A small CTC image transcriber, trained from scratch.
Model: 1.58M parameters, norm layernorm, depths [6, 6].
Data: trained on seven-segment displays showing three digits, 195000 training examples, 15.1 epochs.
Rows from block 3 of a small CTC image transcriber, named by matrix and row number. Rows with one number belong to one neuron. Each number is 50 + 15 x the weight over its row's rms, rounded and kept within 0 to 99. All counts start at 0. After the name is the row's rms in percent of the matrix's.
After each neuron's rows are labels from the 100 images, of 14848, where the neuron reaches its highest value: "responds to" is what is common among them. Only what is clearly more common there than usual is listed. The data: seven-segment displays showing three digits.
# fc1: MLP up (model.blocks.3.mlp.fc1.weight, 384x64), inputs 0-63
# fc2: MLP down (model.blocks.3.mlp.fc2.weight, 64x384, transposed), outputs 0-63

fc1.184 120:50 29 40 21 60 09 34 65 51 45 47 56 58 80 80 45 51 50 47 64 46 61 43 54 71 47 47 61 71 50 71 46 62 49 23 43 63 60 59 25 16 39 38 31 32 47 54 74 61 35 46 50 55 53 14 57 52 44 59 54 46 64 66 48
fc2.184 121:16 62 58 48 53 46 52 85 54 76 43 38 45 60 59 46 63 17 48 45 56 59 92 54 41 49 46 26 41 55 54 48 68 58 55 45 59 42 42 48 59 68 22 62 40 44 45 60 49 74 22 60 66 17 53 60 49 54 46 70 17 57 44 54
responds to: dark on pale

fc1.23 099:45 31 51 52 65 49 76 78 51 50 39 38 58 36 55 54 55 25 70 48 98 56 41 61 54 65 39 51 44 45 42 51 50 59 70 47 32 72 43 55 13 29 68 46 30 56 76 66 40 43 66 39 44 41 44 51 39 45 55 53 22 40 70 72
fc2.23 106:50 71 54 56 52 61 46 22 38 49 57 56 34 37 61 59 64 22 57 52 53 63 18 42 52 63 69 33 07 49 54 48 29 65 45 26 54 63 20 64 26 58 71 42 43 34 34 65 69 51 61 59 56 36 59 42 53 54 66 14 50 51 63 49
responds to: glare

fc1.351 093:40 37 56 46 37 31 40 58 74 33 49 30 51 55 46 68 59 29 74 61 99 39 34 34 53 52 52 54 60 46 49 49 67 59 47 49 40 81 50 65 20 42 67 67 58 52 68 73 48 41 67 45 45 46 67 35 70 70 70 38 69 38 71 58
fc2.351 106:43 67 57 62 33 51 57 57 64 24 54 49 66 54 43 63 48 38 46 71 46 47 45 63 67 34 63 28 40 45 31 45 57 57 10 37 33 88 48 59 34 46 45 33 54 53 42 30 83 51 44 72 60 51 36 71 37 51 75 55 60 23 42 77
responds to: glare

fc1.339 099:44 70 42 55 53 36 50 53 48 40 24 44 65 79 46 46 63 33 76 52 81 45 56 46 79 56 72 54 08 51 42 46 58 24 49 68 69 46 39 71 35 31 54 73 43 50 48 59 48 35 26 58 43 61 28 65 65 68 58 31 59 57 65 51
fc2.339 131:55 45 35 48 71 61 43 28 61 43 64 47 22 59 63 51 44 57 36 71 47 48 59 65 58 47 33 44 43 47 61 54 64 40 22 45 66 46 50 52 75 54 04 47 62 39 31 91 49 45 36 41 75 75 28 57 32 63 77 47 62 57 55 39
responds to: red glow

fc1.309 087:57 56 32 45 59 67 81 42 71 44 67 47 30 56 35 32 57 49 41 35 37 66 58 66 48 85 31 73 37 82 49 41 59 59 42 07 56 40 17 41 77 46 64 45 47 54 36 47 59 51 49 38 47 48 51 68 69 50 43 52 48 28 47 63
fc2.309 067:43 54 52 70 39 35 58 49 47 71 46 44 48 30 34 55 57 32 22 29 52 40 47 91 63 47 70 69 33 52 70 56 45 52 68 64 35 70 37 43 19 35 51 44 62 30 73 48 60 31 53 45 37 41 56 76 08 48 37 47 55 64 47 50
responds to: dark on pale; first digit: 4

fc1.278 103:40 43 41 33 53 76 51 60 30 73 77 44 37 38 47 61 53 45 42 53 86 35 58 47 64 53 32 53 48 19 37 50 47 65 72 32 48 56 62 27 52 23 87 69 58 46 42 58 55 52 82 64 56 39 45 59 73 43 50 33 64 42 30 40
fc2.278 130:54 37 45 40 68 26 38 77 64 36 52 35 30 52 88 47 19 54 35 70 32 49 49 58 68 59 40 38 47 57 79 46 90 27 39 47 58 38 29 35 62 66 64 48 32 46 56 49 60 73 50 59 44 49 42 34 65 34 61 55 45 42 40 68
responds to: glare; the digit 1; second digit: 1; third digit: 1

fc1.24 103:16 67 42 59 32 43 59 51 53 57 74 47 41 50 42 49 37 56 70 67 48 44 66 57 51 31 57 72 63 56 65 44 49 19 48 13 64 36 62 36 55 52 66 50 73 72 58 38 76 50 68 73 55 42 62 22 20 61 46 52 66 45 74 49
fc2.24 101:78 32 18 52 42 34 59 52 41 49 50 27 31 58 32 62 46 66 46 60 32 49 62 59 77 59 33 55 15 48 44 66 66 78 49 43 37 49 65 51 42 44 41 28 47 41 29 72 34 27 47 66 69 69 65 68 43 57 69 33 62 39 36 55
responds to: blue glow; second digit: 7

fc1.7 112:28 37 67 67 54 47 58 80 54 49 63 44 45 41 48 60 62 62 66 41 87 75 36 61 40 41 40 44 40 52 53 39 44 44 57 54 15 71 68 56 34 14 47 36 30 58 64 62 58 40 68 49 59 63 57 24 69 57 42 18 49 72 59 47
fc2.7 085:50 65 22 69 64 49 82 36 31 50 60 31 63 51 28 75 41 31 36 54 47 57 49 36 32 19 34 46 66 44 54 60 34 74 22 38 53 53 55 66 76 51 41 35 36 43 63 59 63 33 70 59 55 56 49 44 66 43 28 57 48 28 61 26
responds to: glare

fc1.245 100:68 37 76 95 46 52 63 35 49 58 77 35 45 57 38 44 52 44 57 37 40 59 58 52 41 65 70 65 46 58 39 37 61 04 52 43 43 50 52 52 57 55 77 39 24 57 27 79 52 63 61 49 46 49 53 64 57 58 71 54 46 69 27 31
fc2.245 093:10 45 28 14 40 56 12 58 41 47 46 85 63 45 77 56 57 62 60 44 58 26 52 52 62 44 49 42 33 47 35 32 62 64 69 44 54 48 53 55 59 44 50 45 64 53 48 47 33 64 65 53 60 85 61 65 47 56 70 75 57 63 52 60
responds to: the digit 6; first digit: 6

fc1.265 098:71 68 36 38 70 45 30 51 53 65 44 78 31 33 63 63 40 39 44 69 36 26 40 38 61 55 52 39 38 39 51 40 35 60 42 37 63 20 51 62 49 35 48 25 62 65 70 28 33 55 45 60 36 69 40 57 55 70 87 66 75 36 49 37
fc2.265 086:64 26 46 57 36 51 45 46 64 33 63 63 37 47 59 47 51 63 31 38 38 49 53 51 34 38 28 42 65 28 77 63 71 83 57 41 46 65 30 51 60 40 70 48 66 44 71 60 64 24 66 39 66 50 84 64 86 65 53 50 44 29 53 31
responds to: blue glow

fc1.96 107:52 21 30 74 19 39 49 34 47 58 57 43 69 34 57 62 59 37 68 46 58 55 43 49 51 69 50 53 60 66 66 39 41 35 63 56 47 59 42 29 87 49 46 40 38 26 43 20 61 61 45 37 48 59 64 86 58 61 88 41 54 51 46 68
fc2.96 075:32 73 52 26 26 58 68 66 57 34 53 67 43 41 60 46 37 53 19 41 68 19 73 46 66 80 76 55 51 45 49 51 49 41 46 45 61 44 54 46 75 45 58 20 67 43 59 59 62 70 40 23 44 57 56 66 48 65 48 51 79 30 42 65
responds to: the digit 6; third digit: 6

fc1.304 097:33 38 32 48 65 56 37 66 33 50 71 56 45 72 64 61 38 71 25 22 55 68 48 68 34 48 46 65 45 30 35 64 30 46 37 61 67 58 73 38 50 57 44 65 43 59 36 69 26 46 39 34 64 58 76 55 30 12 67 39 36 60 62 40
fc2.304 109:42 65 58 47 57 53 56 55 16 70 49 27 44 41 64 16 48 46 49 60 52 56 49 58 29 32 43 57 15 57 67 63 38 42 41 17 61 60 63 59 70 48 61 69 55 50 68 49 71 79 44 16 65 48 50 41 34 68 38 34 70 48 49 66
responds to: dark on pale

fc1.124 101:35 66 42 53 44 49 71 41 30 58 81 36 52 71 48 50 52 56 44 31 50 52 70 55 48 47 16 44 47 11 62 47 56 45 66 36 42 46 85 45 62 30 76 41 61 70 56 48 56 33 45 24 47 48 56 78 66 54 47 45 54 16 45 69
fc2.124 116:94 46 35 68 58 47 36 33 52 39 63 47 29 60 38 18 43 36 23 69 20 34 36 55 57 52 40 44 75 44 55 50 33 36 49 55 42 84 62 42 78 42 31 45 50 45 67 60 48 53 32 46 56 46 35 50 60 59 67 59 46 74 46 33
responds to: dark on pale

fc1.373 097:51 60 28 47 56 33 53 53 51 58 52 41 37 38 50 74 46 63 73 57 52 40 52 36 60 51 30 40 47 34 48 57 47 82 53 53 62 68 50 40 46 34 53 68 38 99 70 32 58 53 64 41 44 49 55 48 44 67 58 36 48 91 52 10
fc2.373 090:63 44 41 49 40 54 58 43 33 44 35 56 63 61 41 23 53 71 73 47 42 43 58 62 33 60 45 71 73 38 46 62 60 73 48 54 35 48 44 23 09 38 62 43 61 42 77 54 53 40 38 71 70 80 61 37 55 21 19 44 53 67 38 42
responds to: decimal point

fc1.97 102:62 71 45 55 48 53 74 45 35 72 57 40 33 21 41 29 60 58 64 56 31 43 65 30 70 51 40 75 45 54 52 44 47 63 42 41 51 80 50 25 69 29 51 71 27 57 43 39 69 62 50 37 59 62 55 32 39 60 56 48 49 69 95 33
fc2.97 106:39 35 27 36 81 51 33 69 39 77 35 65 52 58 45 30 45 55 40 46 41 28 52 84 47 43 68 49 56 53 31 57 55 53 53 67 47 35 39 54 30 70 46 59 43 57 47 67 38 41 77 76 39 54 56 76 27 54 26 39 23 74 39 48
responds to: blue glow

fc1.356 103:60 44 61 58 46 49 58 88 45 50 56 51 52 20 64 47 32 31 77 50 84 60 62 52 50 56 51 46 29 59 43 46 78 34 59 57 18 63 77 72 35 31 39 39 23 61 53 51 46 36 70 66 28 26 67 56 59 53 54 67 48 57 54 54
fc2.356 105:39 79 38 62 42 38 43 60 45 52 70 71 28 39 44 48 52 25 54 44 31 53 42 59 51 49 61 52 59 65 24 67 41 72 44 40 40 22 47 45 69 66 53 29 40 28 49 49 32 41 61 52 34 62 64 43 62 23 55 04 74 63 71 40
responds to: glare; third digit: 1

fc1.36 104:61 60 57 61 20 44 58 54 40 52 48 48 59 42 56 63 51 35 56 42 32 49 64 55 82 50 61 65 05 54 82 52 63 53 50 72 50 53 33 50 47 28 70 39 59 47 47 44 60 43 54 30 73 37 67 61 63 63 70 39 27 47 46 04
fc2.36 102:48 37 34 11 43 46 45 37 38 39 54 40 76 36 61 50 47 39 62 42 55 55 56 40 59 67 48 27 76 59 48 75 88 40 73 60 43 39 76 47 25 49 39 47 28 27 55 72 54 43 59 49 63 50 70 56 51 18 47 50 51 60 24 40
responds to: decimal point

fc1.109 098:39 32 40 58 51 25 55 30 70 37 45 31 63 56 50 53 44 41 83 64 68 70 82 52 37 36 47 57 56 49 64 60 87 47 54 41 67 28 13 32 44 31 40 68 32 60 68 50 35 43 49 27 44 38 38 64 47 63 43 66 48 40 63 59
fc2.109 079:47 43 79 44 87 37 57 64 45 29 56 47 35 50 27 63 44 47 30 66 63 44 65 50 59 48 55 40 71 34 64 77 48 43 60 39 75 39 51 20 66 62 64 46 34 45 56 46 69 34 70 71 59 35 28 56 60 51 45 16 39 39 54 26
responds to: dark on pale

fc1.103 098:43 41 52 33 73 65 42 44 65 33 44 38 64 41 80 55 40 58 62 46 61 51 60 64 21 64 63 71 53 55 52 63 50 50 10 57 48 36 39 76 60 49 42 08 41 54 69 47 54 20 48 53 44 48 29 46 30 53 53 77 44 67 67 32
fc2.103 100:42 37 44 68 57 66 39 76 67 68 51 73 35 50 52 41 33 45 65 67 52 25 44 36 60 61 90 22 49 50 57 46 74 41 21 33 46 16 70 48 53 66 55 78 52 48 44 50 54 47 45 47 52 50 50 41 52 23 36 50 63 50 85 49
responds to: the digit 6; second digit: 6

fc1.337 115:47 50 65 56 65 63 60 59 60 52 65 63 63 49 60 35 46 40 51 52 99 46 56 63 40 37 59 52 36 30 38 46 66 70 56 40 11 48 53 39 52 14 59 52 34 42 68 47 45 36 85 63 60 25 48 19 36 48 68 32 42 49 56 43
fc2.337 110:50 44 36 55 41 60 56 58 11 27 88 34 16 42 55 40 47 25 48 61 46 52 59 49 37 45 65 52 60 28 48 56 34 59 37 44 29 43 37 81 72 58 53 49 47 53 51 66 72 62 60 37 20 73 45 39 67 54 65 28 44 61 41 42
responds to: glare; the digit 1; third digit: 1; second digit: 1

fc1.202 095:16 37 52 22 41 67 47 68 63 39 45 50 62 19 63 52 62 57 50 60 70 66 53 52 51 43 57 54 53 59 42 47 65 48 45 58 24 40 43 39 42 39 71 99 27 52 44 57 56 63 58 29 46 52 42 37 60 80 60 23 67 42 37 50
fc2.202 106:32 50 20 54 27 42 23 38 41 55 58 40 55 66 65 55 45 87 58 36 76 46 61 50 28 15 32 40 60 42 59 53 27 60 42 50 66 39 69 65 51 49 55 48 42 79 59 57 62 79 30 39 70 45 55 41 66 59 39 55 54 28 64 46
responds to: glare

fc1.163 096:68 77 51 29 43 48 22 59 65 57 20 38 51 69 48 48 58 28 56 72 54 45 44 29 80 67 79 50 55 52 53 31 45 47 64 65 40 49 24 72 52 39 62 65 50 25 65 52 31 55 51 67 51 70 63 73 48 50 58 42 50 76 42 24
fc2.163 121:55 48 36 53 46 58 55 39 38 50 46 34 36 45 40 40 74 36 29 54 21 64 35 49 68 69 46 42 58 60 91 32 36 38 39 54 37 66 43 55 70 55 26 52 52 50 40 61 27 47 29 18 49 38 51 53 50 61 74 79 68 78 39 71
responds to: blue glow